{"model": "audio frame classifier", "time_shift_ms": 50, "spec_augment": false, "hidden_act": "silu", "depths": [3, 3, 3], "residual_init": "zero_last", "learning_rate": 0.035, "max_grad_norm": 1.0, "epochs": 41.9, "weight_decay": 0.03}
Rows from block 4, named by matrix and row number. Each number is 128 + 32 x the weight over the matrix's rms, rounded and kept within 0 to 255. All counts start at 0.
# convs0: expand pointwise conv (model.blocks.4.convs.0.weight, 720x120x1), inputs 0-119
convs0.260 [134  47 153 187  73 160 122 182 142 128 130 203 197 104 189 123  68 163 118 168 182 145  73 119  95  75 104 126 170 103  81  60 152  46 126  44 187 129 117  97 183  73 156 146 139 136 103 195 138  86 152 136 101  93 109 137  93 208 140 121  92 105 154 168 108 146 138 119  54 106  61  36  61 115 121 111  97 137   0  67  43  86 126 114 113 119 154 152 139 181 132  63  96 156 115 113 117 137  48 104 118 130 141 136 139 153  84 181 118 107 173 132 140 132 168  99 105 106  57 139]
convs0.261 [145 180  41 175 188 132  92 125  91 195 126 209 121  90 149 114 101 144 113 113 111 174 147 206 120 142 134 159 140  96  84 118 167 232 168  91 107  91 113 157  88 157 165 142 175  71  80 129 113 100 161 139 140  82 129 134 155 121 126 146  65 106 145 131 207  89 177 108  75 110 159 169  86 103 168 142  56 150 110 125  41 110 141 168 153 174 165 142 121  50 185 127 204 143  58 169 169 126  74 176 135 152 121 181 123 156  95 155 123 132  84 128 123 140 119  85  81 175 235 119]
convs0.262 [147  88 113 101 139 132 121 133 106 163 113  88 149 100  82 188 115  48 112 101 115 180 128  90 128 143  70 121  98 152 148  75  84 120 135 153 106 127 135 146  47  68 123 118 123 111  62  94 103 114  79  63 158 185 162 149 140 118 152  87  80 105 169 164 137 145 161 176 114 206  97 131  59 132 188 159 199 160 107 100 136 100 151 155 153  68 117 167 173  86 107 102 132 119  78 139  86 151  88 120 166 112  90  63 133 107 162  44 175 190  75 148 121 145 117 100 110  90 120  69]
convs0.263 [131 118 130 132 136 128 122 124 119 128 124 124 127 121 126 132 128 127 119 129 124 122 129 121 125 139 129 133 127 123 123 137 114 131 126 122 124 124 132 127 123 120 121 124 124 131 139 124 130 137 125 126 126 122 131 132 126 133 126 126 133 130 131 131 133 127 118 120 130 125 127 131 125 130 125 133 138 121 122 131 126 134 130 127 125 133 124 128 126 132 120 130 131 130 131 129 131 126 125 131 128 129 129 122 130 130 133 130 119 127 120 134 134 134 135 132 131 128 118 129]
convs0.264 [178 180 158 229 123  61 129 183 158 120 159  53  78 168 136 135 143 141 109 118  85 157  82 148 120 108 123 169 137  77 169 114  85 173 145 188 132 116 116  88 182  79 106 108  48  79 170 146 103 116 133 194 101  59 139 117 175 115  94 131 199 149 174 139  94  85 132 135 143 106 103  89  71 128 111 152 133 164 120 102 102 132  69 144  98 155  97 130  94  84  79  93 114 121 139 117 165 114 150 142 132  85 166 111  91 110 143 193 126 122 102 160 126 149 119 121  40 130 123 182]
convs0.265 [152 195 135  83  81 111 172  44 147 158  95 161  40 255 111 140 115 109  99 163  80 154  72 125 164 149 177 162 193 123 170 123 156 149 198 129  73 139  43 248 123 204 113 188 227 176 122 140 135 209 109  64 129  76 131  88 148 129 127  24 139 111  62 122 225 113  59  93 117 136 156 132 120 163 190 186 183 105  94 161  63  37 127 186  84  93 102 103 224 156 154 137 104 143  68  71 117  83 133 170 120  21 171 155  94  86  52 106 188 124 177  50  77 110 160 227  72   0 121 159]
convs0.266 [106 133 126 147 133 120 149 111 129 138 119 135 132 100 140 134 111 154 117 144 142 113 105  91 128 128 142  88 126 132 120 112 111 148 132 141 106 131  89 137 115 129 146 125 114 103 107 145 110 127 147 140 123  99 112  85 133 135 170 136 130 149  95 140 130 108 137 110 106  97 114 125 128 114 133 123 149 122 141 156 122 101 186 163 128 118  95 129 126 115 106 137 128 131 138 142 109 114 116 131 121 129 112 126 110 133 117 104 108 132 113 143 127 127 137 109 111 148  97 132]
convs0.267 [187 159 125  58 127 179 147  51  46 160 115 143  71 150 108 134 127 105 129 126 132 125 119 125 116 149 135 136 150 103 104 140 230 187 117  96 125 182 172 158 139 111 144 160 145 163 138  98 147  96 111  40  76 144  78  98  65 191  92 134  61  96  96 161 121 128 187 207 133 118 133 103 106 183 119 162 100  76 188 149 128  60 160 162 168 128  68 125 139 129 127  80  78 136 110  42  87  96  78 173 109  94  95 141 139 123  60 123 166 153 156 106 139 146 126  52  72 157  98  94]
convs0.268 [116 174 101  89  69 144 139 132  78 157 165 128 205 157 239  92 118 115  88 212 146 167 100  65  94 154 127  72 130 101  97  92 142 140  66 184 200  72  46  89 123  87 158 170 167 120 181 103  71 188 152 133  69 190 186  85  78 132  85 203 157 113 182 167 140 140 105 114 177 127 196 180  96 183  74 241  82 185  81 123  35 125 163 140 170 160  93 176  76  97 139 161 139 111  53 144 144 204 147 177 158 138 113  69 228  95  81 147 124 105   3  97 139 113 123 120 138 111 234  97]
convs0.269 [118 126 128 139 164 162 141 123 133  95 119 212  94 217 149  83 185 127 107  93 169  51 196  55 103 219 104 101 112  91 214  87 147 133 134  76 171  72 186  90 116 131 145 110 178  83  72 122 116 112  87  87 169 184 107 111  67 122 102  22  93 102 189 168 189 153  87 137 154 157 143 211 125 207  76 175 196 163  31 121  54 192 128 168 154 144  83 140  72 209  50 150 132 112 151  88 156 145 155  97 156  74 127 129  78  91 127  54 235 179 111  70 171 129 124  92  72 114  47 124]
convs0.270 [127  87 130  77 156 146 136 173 117 185 164 150 182 184 143 130 206 101 128  89 201 138 142 175 160 126 130  57 130 128 189 141 108 131  89 120 118 110 122 120 123 230  42 156  92 132 191 153  60 181  61 149  62  91  37  65 156 124 155   0 157 144 155  59 111  90  98 127 141  97 203  93 115 166 151 158 151  81  71 123 169  94 155 124 101  78 187  61 143  76 139 203 150  88 123 128 128  62  81 119 160 122 251  67  76  61 104 203 145 171 175 120 120 115 132 164 114  81 139 194]
convs0.271 [182 127 167 153  97 119 109 136 103 108 126 148 142 126  91 128 119 149 127  94 140  67 116 103 114 121 159 103 125 140 139 135  69 166 141 121 129 125 114 180 158 154 165  86 125 139 153 180  82  86 148 153 119 169  52 119 124 134 145 122 157 116 163 113 137 112 153 123 148  58 106  81 126 130 126  81 119 173 157 171 153 151 137 128 132 107 174 121 102 158  88 121 152 100 124 116 154 106 112  91 193 121  75 166 127 117  82 189 109 144 102  78 128 187 131 128  87  92 182 158]
convs0.272 [104 128  71 178 136  73 167 152  76 166 123 175 139 150 160 155 173 110 135 176 108 118  82 116 165 168  94 120 105 162 120 111  65 138  93 146 178 132 140 155 131 143  48 142 157 114  75 143  76 116 184  86 112 166 145 182 145 124 175 131 190 119 150 111 157 145 134 128 106 115 180 178  87 169 137  94 142 126  98 173 147  30 103 140  44 112 154  97 131 121 149  77  52 177 120 178 183 172 139 180 120 136 159  88 127 108  95 158  95  51 157 103 115 123 105 137 109 168 137 155]
convs0.273 [ 85  92 136 125 205  85 152 131 168  98 140 116  21 128  50 192 141 107 157  72 139 139 145  81 114 100  71 183  86 108  58 108 164 156 142 182 147 187 118 128 135 124 229 113 168 103 162 112  66 169  76 116 162 187 118 155 130 134 137  69 114 137  53  76  58 131 156  62  80 114  82  89 176  53  94  76 153 135 137 158 184 235 165  96 109  95 134 198  81 105  94  90 161 148  67  95 186  95 100 152  92 160 211 233 160 124 163 120 135 185 101 106 137 189 116 121  57 110 173  43]
convs0.274 [154 114 158 155 104  93 142 169 152 113 126 194  79 146 138 146 143  79 156 143 105 112 117 114 137  76  88 133 105 170  97 104 162 142 151 105 153 120 116 141 175 150 155 107 114  94 125  78 130 158 105  97 137 127 104 169 120 129 111  96 166 120 154 124 180 144 108  93 137 115  96 199 117 130 104 115 123 118 116 118 117 151 141 185 122 147 177 189 169 172 125 137  94 141  98 113 125 114 137 134 112  81 178 141 116 154 132 152 125  74  93 159 134 168 124 153 103 143 159 146]
convs0.275 [139 126 107 157 109  85  71 186 130 140 107 171  64 161  97 144 110 160 125 130 130 108 156  77 173  90 131 162  69  60 169 149 130 151  93 170 104 170  85 144 157  93 167 178 103  98 117 177 104 183 161 177 132 148 107 127 177 121 139  36  87 145 184 134 144 111  81  95 200 148 111  95 157 157 147  96 122  95  99 147 156 143 145 147 104 142 209 131 117 151 174 189 130  75 146 114 165 133 114  60 100 161 141  84 174 119 130 136 100 160  99 127 183  88  87  87 114 100 149 145]
convs0.276 [117 138 139 121 120 114 154 125 130 131 116 139 102 125 108 112 141 128 112 129 138 126 130 127 147 129 119 125 124 121 144 134 116 120 136 105 114 139 127 117 125 131 135 118 123 116 125 130 125 138 171 120 149 113 144 135 106 160 106 151 139 116 134 127 151 115 145 142 123 111 144 114 144 127 139 132 117 150 121 135 124 123 116 134 119 127 139 133 136 107 148 112 131 125 100 135 151 131  95 120 154 116 137 124 117 132 110 108 125 119 128 115 107 142 129 110 134 134 117 125]
convs0.277 [135 134 133 123 132 135 140 127 118 126 130 124 129 129 134 136 135 134 126 132 129 125 128 125 120 127 132 129 134 137 123 130 126 117 133 133 124 119 121 137 128 124 120 126 118 126 125 131 128 130 128 124 131 127 129 128 119 124 129 127 132 128 141 124 127 124 130 133 128 116 129 131 121 121 128 129 124 130 124 134 127 130 143 121 129 124 128 126 132 132 124 134 121 128 132 132 127 138 124 126 125 123 131 129 127 128 138 129 134 121 138 139 127 128 124 142 124 123 128 127]
convs0.278 [143  86 159 168 125  96 129 131 108 108 126  88 155 121  87 168 174  35 200 142 123 120 127  66 186 152 125  81 147 156 172 110 133 155 164 108 127 128 114 133 144 136 195 130 142 197 160 121 152 136 128  80  96 106 145  57 112 161 125 142 129 119 187 168 126  95 110 113 126 155 154 116 127  84 101 117 140 144 123 173 129 147 122 120 162 154 132 150 136 183 106  85 151 114 150 172 102 114 138 119 121 108 134 100 140 152 145 150 117 156 143 139  84 173 138  97 134 111 144 112]
convs0.279 [101 149  77 118 141 129 100  91 142  98  74 119  74 108  98 147 165 165 184 105 146 146 133 127 111  83 174 120  94 157  84 210 156 154 140  97 166 101 102 158 109 179 100 146  90 162 106 148  83 118 214  93 102 140 115 115 126 141 146  95 115 113 132 165 191  88 156  76 144 122 121 173  88  63 157 185 141 156 150 142 139 114 218 129 170 133 100 156 136 165 180  86 152 115  90 134 186 115 124  64 140 150 101  82 136  92 150 200 122 148 145 198 112 110 106 153  99 137 167 116]
convs0.280 [ 93 146 122 111 182 156 139  87 160  54 141 165 141 115 182 104 118 129 103  89 122 113  87 140 126 107  81 165 159 135 122 119  88 113 172  90 131 172 153 156 120 144 120 133 115 143 139 197  75 154 146 139 232 125 130 147 139 144 139 118 135 115 104 134 145 127 105  87 101 140 130 145 126 119 147 110 125 194 220  96 128  98 134 128 111 191 177 126 143  91 122  37 101 143 117 142  87 145 189 121  35 142 100  81 125 105 202 164 192  70 158 104 121 165 101 108 156 156 145 130]
convs0.281 [130 130 133 123 132 129 130 130 126 126 123 127 128 129 127 128 129 129 126 132 127 130 128 126 130 126 130 128 126 129 125 128 125 131 127 129 129 128 124 128 124 124 123 123 129 128 127 129 130 127 123 134 133 130 128 127 123 126 135 126 130 130 132 128 128 126 128 128 130 126 132 127 120 129 130 126 129 127 125 129 126 130 131 123 127 127 132 124 130 125 124 132 132 126 129 133 127 128 128 131 124 124 131 130 130 132 131 128 129 123 131 133 130 128 124 128 127 126 124 126]
convs0.282 [108 108 108 205 194 168 100 133 138 163  89 190 113  86 206 108  75 169 146 194 150 119 134 151 160 150  80 161 163 129 162  33 157 139 104 116  69 150 163 178 107  97 126  84 166 152 116 132 189 158 171 153 156  95  94  86 119  79 133 122 108 106 103 207  59 149 122 171  66 108 143 146 112 156 139 103 170 134  57 128 109  93  22 136  86  86 189 178  82  86 119  99  72 115 202  23 155 101 110 155  89 139 133 149  73 160 168 102 107  99 113 128 165 145 177 161 178 196  35  93]
convs0.283 [139 105 167 182 158 214  87 162 100 102 110 101 172 183 165 123 115  95 113  94 156 112 154  81 154 124 112  94 146 124 157  70 112 136  94 130 160 106 107 106  95  88 138  89 156 130 149 114 118 146 102 140 149 158  94  92 138 111 117 152  93 140 134 121 100  96  91  76 134 138 165 146  85 142 134 178 155 121 166 119 156 128  91 118  83  84 134 205 132 156 104 121 129  94  91 142 155  91 141  71  60 142 116 106 119  93 179  47 133 131  97 141 112 108 101  75 117  91  98 121]
convs0.284 [135 113 125 122 117 128 133 127 149 147 142 107 141 157 136 119  89 115 132  89 112 129 111 133 156 140 145 134 123 116 127 104 130 113 133 133 136 118 139 107 117 144 137 150 119 119 161 127 127 139 148 126 141 137 129 134 130 138 123 110 124 116 133 140 139 124 135 150 126 134 105 128 132 147 113 115 133 120 130 106 117 132 109 103 120 144 126 130 106 136 138 149 141 121 139 137 147 139 125 137 127 128 120 118 121 115 116 134 123 110 133 120 127 151 145 108 135 139 157 124]
convs0.285 [ 87 144 125  60 105 144  95 157 142 120 127 101 137 122 140 120 153 125 114 123  95  94 122 116  93 158 141 134 132 116  99  88 157 160  44 117  97 119 154  91 116 103 183 115  74 113 120 173  84  93  78 137  92 134 127 129 119  79 131 168 119 111 143 133 120 118 109 151 146 110  95 122 150 163 148 141 127 124 102  91 132 145 132 140 131 108 129 163 216 108 144 178 170 106 157 192 157 137 120 106 149 132 136 186 112 101  96 108 117 124  79 122 127 122 118 116 115 102 104 174]
convs0.286 [166 112 145 181 122 118 117 114 140 167 106  94  95 143 131 105 137 114 130 118 138 160 155 120 147  52 158 124  89 174 108  51 106 127 147 153 115 154 166 137 126 171  68 147 114 152 128 139 167 118 128 185 141 170 103 104 164 141 148 130 145  74 107 173 150 123 146 163 113 145 157 124  95 150 115 117 107 133 124  70 138 212 140 125 111  96  95  86 157 115 146  69 119 154 178  94 130 105 138 180  40 120 105 149 193 101 141  86 178 127 100 124 100 138 109 125 120 128 160 124]
convs0.287 [231 193 142  57 114  77  70 125 137 169 166 164  82 171 106  91 107 132 123 175  78 115 151  92  62 180 132 132  87  92 117 125 122 121 143 118 144 185 153 114 123 140 144 130  72  92 128 148 146  93  41 103 145 109 217 164  35 135 153  86 165 154 129 191 185 127 161 190 148 115 129 130  73 126  71 187 117 139 114 157  54 137 131 126 126 130 172  96  80 112  67  91 193 161 100 111 114 117 178 115 165  83 150 164  76  93  78 102 118 166 109 137 130 134 143 128  77 165 159 112]
convs0.288 [126 125 128 124 124 136 119 127 131 123 132 129 127 130 129 120 127 133 130 126 119 130 133 123 119 125 132 130 124 128 113 135 130 135 125 139 132 142 130 122 127 126 130 125 146 132 135 135 131 125 125 134 125 128 129 133 140 135 131 119 127 134 124 126 132 127 133 123 129 135 131 123 132 133 131 129 137 127 130 125 127 122 118 127 126 128 137 131 124 131 131 121 130 132 131 125 115 117 124 125 132 122 114 124 134 125 120 128 131 134 124 123 126 128 124 124 130 126 125 128]
convs0.289 [123 126 130 140 143 120 130 127 145 123 133 140 125 127 125 127 139 130 122 121 120 141 128 122 131 133 131 130 121 124 114 129 127 133 126 121 132 113 128 121 127 124 116 131 139 130 137 119 130 127 128 129 131 137 133 131 127 127 126 128 128 123 134 130 131 122 139 118 128 119 131 119 132 116 130 122 130 123 138 127 134 135 131 123 129 125 131 126 122 126 126 137 128 128 125 118 126 129 129 128 130 126 138 120 139 129 132 128 119 127 132 134 134 118 122 127 134 128 117 137]
convs0.290 [126 207 136  98  76  98 159 123 126 123 110 143  93 143  98  90 117 164  76 118 135 176 116 149 147  73 184 172  77 147 135 189 127 111 100 138 121 146 156 148 102 125 148 161  80 105 121 132  95 154 128 119 131 127 149 125 136 122 121  91  97 193 106 125 115  87  97 132 126 183 143 176  84 125 109 159 117 136  99 113 118 148 126 114 137 137 105 131  78 135 101 112 130  93  95 135 164 161 128  96  78 143 137 120  71 160 157  96  67 125 118 144 104 101 165 142 130 128  86 119]
convs0.291 [130  96 172 193 110 147 132  62 160  76 184 160 119 143 143 156 148 138 118 122 164 108 182 156 113  85 106  92 183 204 130 140  59 161 186 129 161 207  79 153  83 119 224 112  72 123  68 153  80 153 140  92 159 202 145 140  34  90 123 103 200  91 118 180 183  95 153 118 122 112 138 135 156 161 135  70 104 175 165 128 163 158 170  86 197 151 211  97 136 153 245 188  73 112 148  95 100 158 160 217 120 163 107  86 206 121 123 129 142 170 151  86 114 138 109  13 155  98  67 179]
convs0.292 [ 83  81 204 148 136 117  57 157  82 138 101  47 120 165 129 110 133 131  34 114 182 150 121 127 109  59 133 141 148  93 150 175 105 138 211 134 146 128  86  83  69  91  52 153 168 145 137 120 146 127 118 123 139  97  97 124  70 123 140 180 134 171 122 145  86  94 145 142 127  80 118 144 130 171 103 137 172 115 134 126 225 146  82 141 151 136 126 124 109 131 123 119  56  67 125  80 234 127 116 165 128 144 135  81 142 151 146 196 184 134 167 139 145 168 126  96  95  71 167 127]
convs0.293 [136 129 148 142 110 177 144 138 187 103 159 148 153 151  77 134 144 105 132  98  92 112 138 115 143 157 145 155 118 130 152 180  97 103  90  96 158 106  97 117 102 131 133 110 183 140  97 131 132  91 129  94 125 144  84 160 111 128  90 144 165 152 129 110  99 138 189 102  63 110 155 140 127 150 120 141  97 151 168 114 135 113 136 130 125 175 173 129 115 107 100 132 140 135 143  88 122 110 144 117  97  92 180 158 153 170 125 149 187 127 120 119 120 148 118 158 155 139 112 138]
convs0.294 [135 126 130 133 134 124 129 128 118 127 121 129 123 128 127 141 139 128 122 132 122 131 138 120 135 133 141 124 137 126 126 124 132 115 125 120 118 121 117 135 127 117 120 132 117 128 136 124 127 140 130 121 134 125 134 129 122 119 136 122 126 131 144 124 131 128 127 122 128 114 128 136 118 124 130 132 123 124 124 129 124 137 141 130 134 123 128 120 125 124 125 129 127 133 124 128 125 135 118 122 117 123 133 131 136 129 140 127 124 121 135 137 127 129 126 135 131 124 125 123]
convs0.295 [ 72 168  95  61  70 143 175  77 117  77 163 165 131  89 122 130 182 104 142 158 112 125 125 123  81 146 139  60 100 146 134 118 131 136 188  98  52 131 140  74  85 109 159 144 113 150 110  98 160 113 107 153  93 118 159 164 151 164 175  99 169 172 114 136  95 145 174 102 186 135 146 194 132 113  88 183 116 155 179 145 106 159 128 165  80 164  43 101  98 188 188  90  88 115 128 133 170  85 103 160 102 180 157 133 111 110 122 168  61 103 152 192 129 130 180 140 146  58  89 191]
convs0.296 [110  83 192  70  98 185 153 108 163  86 146 167 178 141  72 153 176 219 178 128 109 117 147  54 185  88 162 134  51 119 181 111  96 122 155 221 133  54 135 137 113 155 131  76 160 139  39 102 159 106  98  78  95 115 155 116 137  75 169 106 135 150 194 105 125 145 110 196 128  70 143  69 112 108  89 173 166 197 138 192 166 162 154 108 109  77 111 157 136  92 173 124 150 146  97 103 173  74 207 109 181  72 176 116 130 121 111  65  61 106 146 114 207 117 115 124  92 110  65 125]
convs0.297 [136 170  99 156  90  89 124 163 135 115 127 136  89  96 175  79  78 129 150  96 145 178  69  56 119 136 178 201 130 122 157 143  79  43 127  71 187 148 165 138  79 154 166  97 165 183 138 117  77 138 152 118 147 127 121 170 122 111 132 205  83 197 100 179 150 124 130  92 149 150 135 198  95 126 106 144  85  89 130 142  83 104 159 132 120 213  87 170 171 172  88 137 134  87  81 117 188 114  83 164 153 154 121 144 128 109 117 125 130 169 157 180  97 125 104 130 152 108 114 122]
convs0.298 [130 114  92 153 149 130 125 143 149 126 121 158 146 145 133 145 143 129 139 123 118 105  97 147 146 148 113 107 137 131 148  92 135 123 133 104 148 128 144 103 141 142 119 151  87 113 153 129 138 109 153 147 163 142 136 137 152 135 118 126 106 146 146 121 135 132 116 133 124 128 135 131 114 126  97  89 149 148 137 127 111 143  98 100  83 140 115 151 146 117 152 151 125 155 103 116  88 122 117 137 136 130 100 124 149 115 137 131 104 122 134 165 127 146 115 132 138 153 113 114]
convs0.299 [130 117 131 132 117 128 110 126 126 130 124 133 137 117 131 105 117 114 134 114 122 123 120 138 122 145 131 136 129 123 148 123 128 145 127 145 139 143 145 101 137 135 148 123 132 131 141 127 110 115 119 130 119 141 128 117 133 137 127 127 119 120 123 134 137 134 134 121 116 149 112 129 155 116 132 123 147 104 127 132 134 136 124 151 123 142 141 127 143 137 145 129 145 127 130 123 121 130 131 133 121 147 128 133 121 110 111 124 136 132 115 115 145 145 126 117 134 139 114 142]
convs0.300 [113 129 149 125 139 161 158 115 181 103 165 109 113 131 125 148 150 123 145 151  78 117 147 150 115 135 116 124  82 162 135 170 132 165 174 125 119  69 101 118 138 160 145 108 118 123  62 111 143 158 123 105 154 133  98 125  72 109 104  85 142 177 105  89 118 139 141 105 115  92 157 116 146 150 134 129 131 157 162 125 159 107 154 146 117  86 110 170 102 119 129 120 140 153  83 124 157 194  79 103 135 142 116 130 135 147 110  98 108 160 117 135 153 133 152 106 119 126 132 134]
convs0.301 [117 156 125  98 126 142 118 131 124 111 115 137 141 105 128  97 141 151 138 144 100 122 156 146 107  92 103 159 117 135 117 158 102 174 115 144 147 144  95 128  97 136 121 136 164 128 112 108 107  95 118 156 104 122 119 113 138 142 100 135 125 149 132 125 105 137 143  97 162 171 137 132 151 130 127 149 145 138 119 118 135 121 127 106 143 121 123 139 150 113 141 153  94 136  93 138 115 120 120 128 123 121 118 135  76 124 135  95 148 153 102 145 134 156 124 113 115 107  99 127]
convs0.302 [110  91  61 141  76 116  85 136 150 137 116 111 189 148 102 110 165 131 168 152 114 109  83 120  86 180 171 119 162  72  93 112 156 163 142  84 148 136  54  85  98 130 149 161 140 169 135 140 114  84   1 158 151  71 126 122 151 204 129 241 182 107 139 122 107 138 157 134 136  54 161 133  74  87 134 136 161 115 203 123 111 111 128  61  70  91 119 116  41  82 152 155  95 178  48 136 105 156  93  81  93 177  90 214  48  75 151 151 148 154 204  49  82 133 214 157 109 141 111 168]
convs0.303 [150 142 134 118 135 142 132 142 121 129 123 135 139 115 115 127 133 134 128 128 129 146 125 127 125 133 153 123 119 109 148 135 139 132 125 128 131 127 125 110 142 132 117 130 124 112 153 134 136 132 136 106 145 117 101 126 132 117 116 147 100 122 129 114 128 149 138 111 138 126 129 137 126 145 139 117 104 144 138 138 121 112 127 129 119 139 133 126 137 155 130 112 107 138  87 121 152 137 114 133 137 128 123 159 138 114 122 144 143 136 102  88 110 116 148 113 125 128 106 132]
convs0.304 [143  71  93  94 124 134 156  56  96 103 132  78  94 174  93 127 125 135 145 121 130 153  92 120 159  67 176 139 128 128 148 110  91 116 115 126 103 154 123 197 102 154  69  58 128 140 128 105 128 193 129 139 176 128  82  92  92 107  86 102 134 104  81 127  93 103 105 133 142 146 222 187 171 133  78 100  68 140 133 139 145 142 102 128 214 109 165 166 167 129 146 123 104  82  93 101 140 100 166 128  93 126 111 131 149 124 183  73 124 144 157 163 177 136 174 121  79 172  70 126]
convs0.305 [122 142 109 139 128 113 137 135 154  69 163  84 219  93 136 112 155 102  58 130 114 123 149 133 148 125  90 160  97 120 110  81 123 105 155 154 182 149  92 120 149 120 101 118  75 141 143 174 150 132 104 102 167  87 150 141 108 130 126 168 166 136 148 139 166 110 140 160 107 113 100 122 121 154 165  96 103 180  97 141  90 153 104 128 134 106  53 103 140 114 145 136 105  91 121 100 145 173 166  80 117 106 183 132 126  89 176 105 135 158 153 146 101 144 108  87 124  89 105 149]
convs0.306 [131 118 124 142 130 129 119 128 125 129 121 126 130 122 120 141 118 130 115 123 127 130 129 130 133 137 128 125 134 128 126 139 124 129 124 133 138 119 134 132 126 120 127 139 128 123 130 121 131 132 122 128 134 121 135 140 127 134 134 125 131 123 123 121 126 131 138 136 130 132 123 126 127 124 133 140 130 124 121 121 113 121 135 114 140 123 127 137 134 130 125 124 135 131 130 119 126 117 131 130 113 118 130 121 127 142 123 140 127 122 128 130 136 128 133 132 129 127 139 128]
convs0.307 [122 136 136 187 151 116 129 185  64 183 112 130 140  79 112  80 167 137 178 148 131 158 167 182 130 165 130 149 117 155 190 176 125 105 132 166 194  93 118 146 137  64 103 165 230 160 135 134  52 169 169 119 140 192 109 122 194 141 110  99 160 125 167 221 120 129  86 156 182 120 105 161 138 163  73 132 144 146 173 152  87 138  91 172 142 113 191 144 129 171 129 160  48  69 110 205 174  39 111  55 110 160 115 176 174  99 105  99  88 161 117  50 111  91  75 129 113  60 212 168]
convs0.308 [135 119 125 165 155 102 101 142 131 154 159 104 169 130 137  81 135 125 165  81  65 167 136 101 105 135 143 153 174 119 123 148 122 140 127 152 134 110 118 159 172 108 131 139 109 174 132 130 144 108  81 127 142 119  91 170 144 101 128 123 135 111 148 127  86 124 100 118  93 122 161 112 158  85 142  99  95 135 114 104 127 155 119 168 132 131 127 164  89 145 106 153 108 111 137 112 139 159 130 141 118 149 115 143 121 100 124 142  85 110 119 128 141 138 123 114 133 126  73 164]
convs0.309 [ 81 163 148  85 120 154 145  85 135 151  62 133 115 118  69  77  64 110 158 176 124 112 109  85 192  88  10 152 212  57  57  86 159 134  89 114 123 157  98 121 132  69  25 142 108 114 147  50  99  56 179 133 173 106 173 166 134 168  88 140  91  97 144 126  49 175  94 110  16 111 166 182  84 144 144 162  64 111  94 165 103 114 154 162 142 144  28  38 107 162 114 141 110 139  19 118 151 178 113 100  62 189  99  72 102 174 122  75 135 153 158  79 112 144 141 117  83 117  55 108]
convs0.310 [127  85 123 205 159 134  79 151 121 188  71 100 120 140 144 152  89  89 124 106 197  70 146  60 164 110 117 150  75 145 167 137 115 101 145 168  78  86 110  87 144 120 100 138 191  84 188  92  79 110 127 123 102 136 128 119 150 103 105 111 116 138 133 128 111 100 196 116 157 108 119 165 128 170  59  85 150 152 106 118 150 179 110 164  91 179  74 168  94 145 178 144  52  87 152  91 152  87 128  52 159 111 170  54 108 138 136 123  94 118 159 123  77 124 107  67 126  28 135 132]
convs0.311 [106  93 158 151 153  90 104 168 169 117 136 142 142  67 131  82 134 167  89  70 136 121 165 128 113 140 131 127 129 176 132 137  71  97 134  93 154 175  95 122  80 105 149 101 129  71 136 128 104 155 182  90 176 126 162 170 162 135 141 169 173 197 102 136 221 148  73 136  45 108 141 130 134 124 158 123 194 140 124 123 169 147  78 196 120 137 143 145 176  87 182  39  79  94 104  88 124 152 176 187  73 179 117 126  48  97  73 119  78 113 177  89 133 110 102  80 149 155 159 151]
convs0.312 [134 144 133 128 101 117 138 135 129 116 145 139 126 135 151 120 123 135 126 108 113 146 135 122 127 130 133 111 123 145 118 116 139 141 101 133 140 118 116 132 117 131 134 124 135 121 122 145 130 120 125 101 144 103 131 120 146 107 136 136 121 141 133 129 129 133 114 127 149 111 119 120 110 126 118 116 134 134 129 139 129 121 154 153 152 123 113 133 139 114  97 114 129 140 127 126 132 133 122 123 115 127 121 119 124 119 126 127 124 133 132 127 141 126 139 119 134 118 130 130]
convs0.313 [ 84 124  95 158 151 197 121  91  75  75 196 155 190 122 149 133 115 180 138  83  67 122 111 102 125 154 171 129  62  95 173  76 199 229 111 116 129 113  76 124  73  96 194 129  58 108 116 143  80 108 171 149 113 185 179 150 158 188  76 150 136 104 197 115 133 106 140  40 105  27 130 127   0  89 219 156 108  63 135 104 202  61 152 188  88  77  71  92  94   8 149  32 128 120 116 111 162 182 148 148 134 132  52 113 164  74  37 154 150 113 141 218 179 188 127 134 108 191 143  88]
convs0.314 [131 125 118 127 126 127 118 124 136 135 130 151 105 130 132 137 127 128 139 122 121 111 139 141 134 129 125 121 136 120 120 135 127 123 112 112 134 125 129 112 119 117 150 134 112 127 135 124 138 110 133 130 120 120 144 143 134 134 139 135 129 118 135 124 141 108 130 126 134 131 124 126 141 144 147 104 138 124 132 116 134 119 107 117 126 155 117 132 130 121 139 117 125 118 126 132 111 114 119 113 125 117 127 146 116 149 137 118 121 146 135 120 124 135 118 109 123 118 135 114]
convs0.315 [135 158 173 176  94 137 103 132 167 104 105 137 134 175 164 131  84 167 148  82 197 147 141 103 117  99 162 198 155  86 126 111 160 102  59 159 194 130  92 118 107  68 113 144 218 111 183  99 205 138  79 134 143 159 152 120 190 174 103 151 157 126 169  93 122 153 187 179  85 142 108 172 146 148 112  90 153 180 139 108  66  90 122 135 139  52  77 127 129 132 126 181 126 139 114 123  72 133 114 145  57  53 126 117 117 200  87  92 117 171 156 159 198 201 181 152 132 148 200  89]
convs0.316 [115 117 124 132 125  93 122 122 143 123 146 141 118 138 119 152 119 114 129 118 134 129 144 134 124 149 121 123 129 129 119 137 112 149 144 115 136 118 135 132 121 108 125 144 112 135 131 129 124 111 107 125 130 120 139 127 126 130 136 100 131 121 117 105 109 141 118 141 136 131 115 126 155 144 141 141 131 110 112 133 112 140 120 103 126 131 103 120 127 138 117 121 127 132 130 125 110 118 148 123 151 139 145 144 126 129 118 149 120 122 136 137 139 116 122 136 143 131 139 130]
convs0.317 [121 127 130 131 127 132 126 130 129 130 133 125 126 125 127 132 127 125 126 127 122 129 124 131 132 120 133 125 130 134 125 130 123 119 129 129 129 122 129 131 132 125 132 135 130 128 128 125 129 130 121 130 126 125 122 127 126 128 131 125 129 127 131 119 123 118 125 125 132 129 125 130 125 130 135 123 124 122 122 126 122 132 127 127 126 121 133 125 125 119 129 132 125 124 127 134 134 130 132 130 128 128 123 129 125 132 132 128 129 124 134 130 136 129 126 132 131 129 126 123]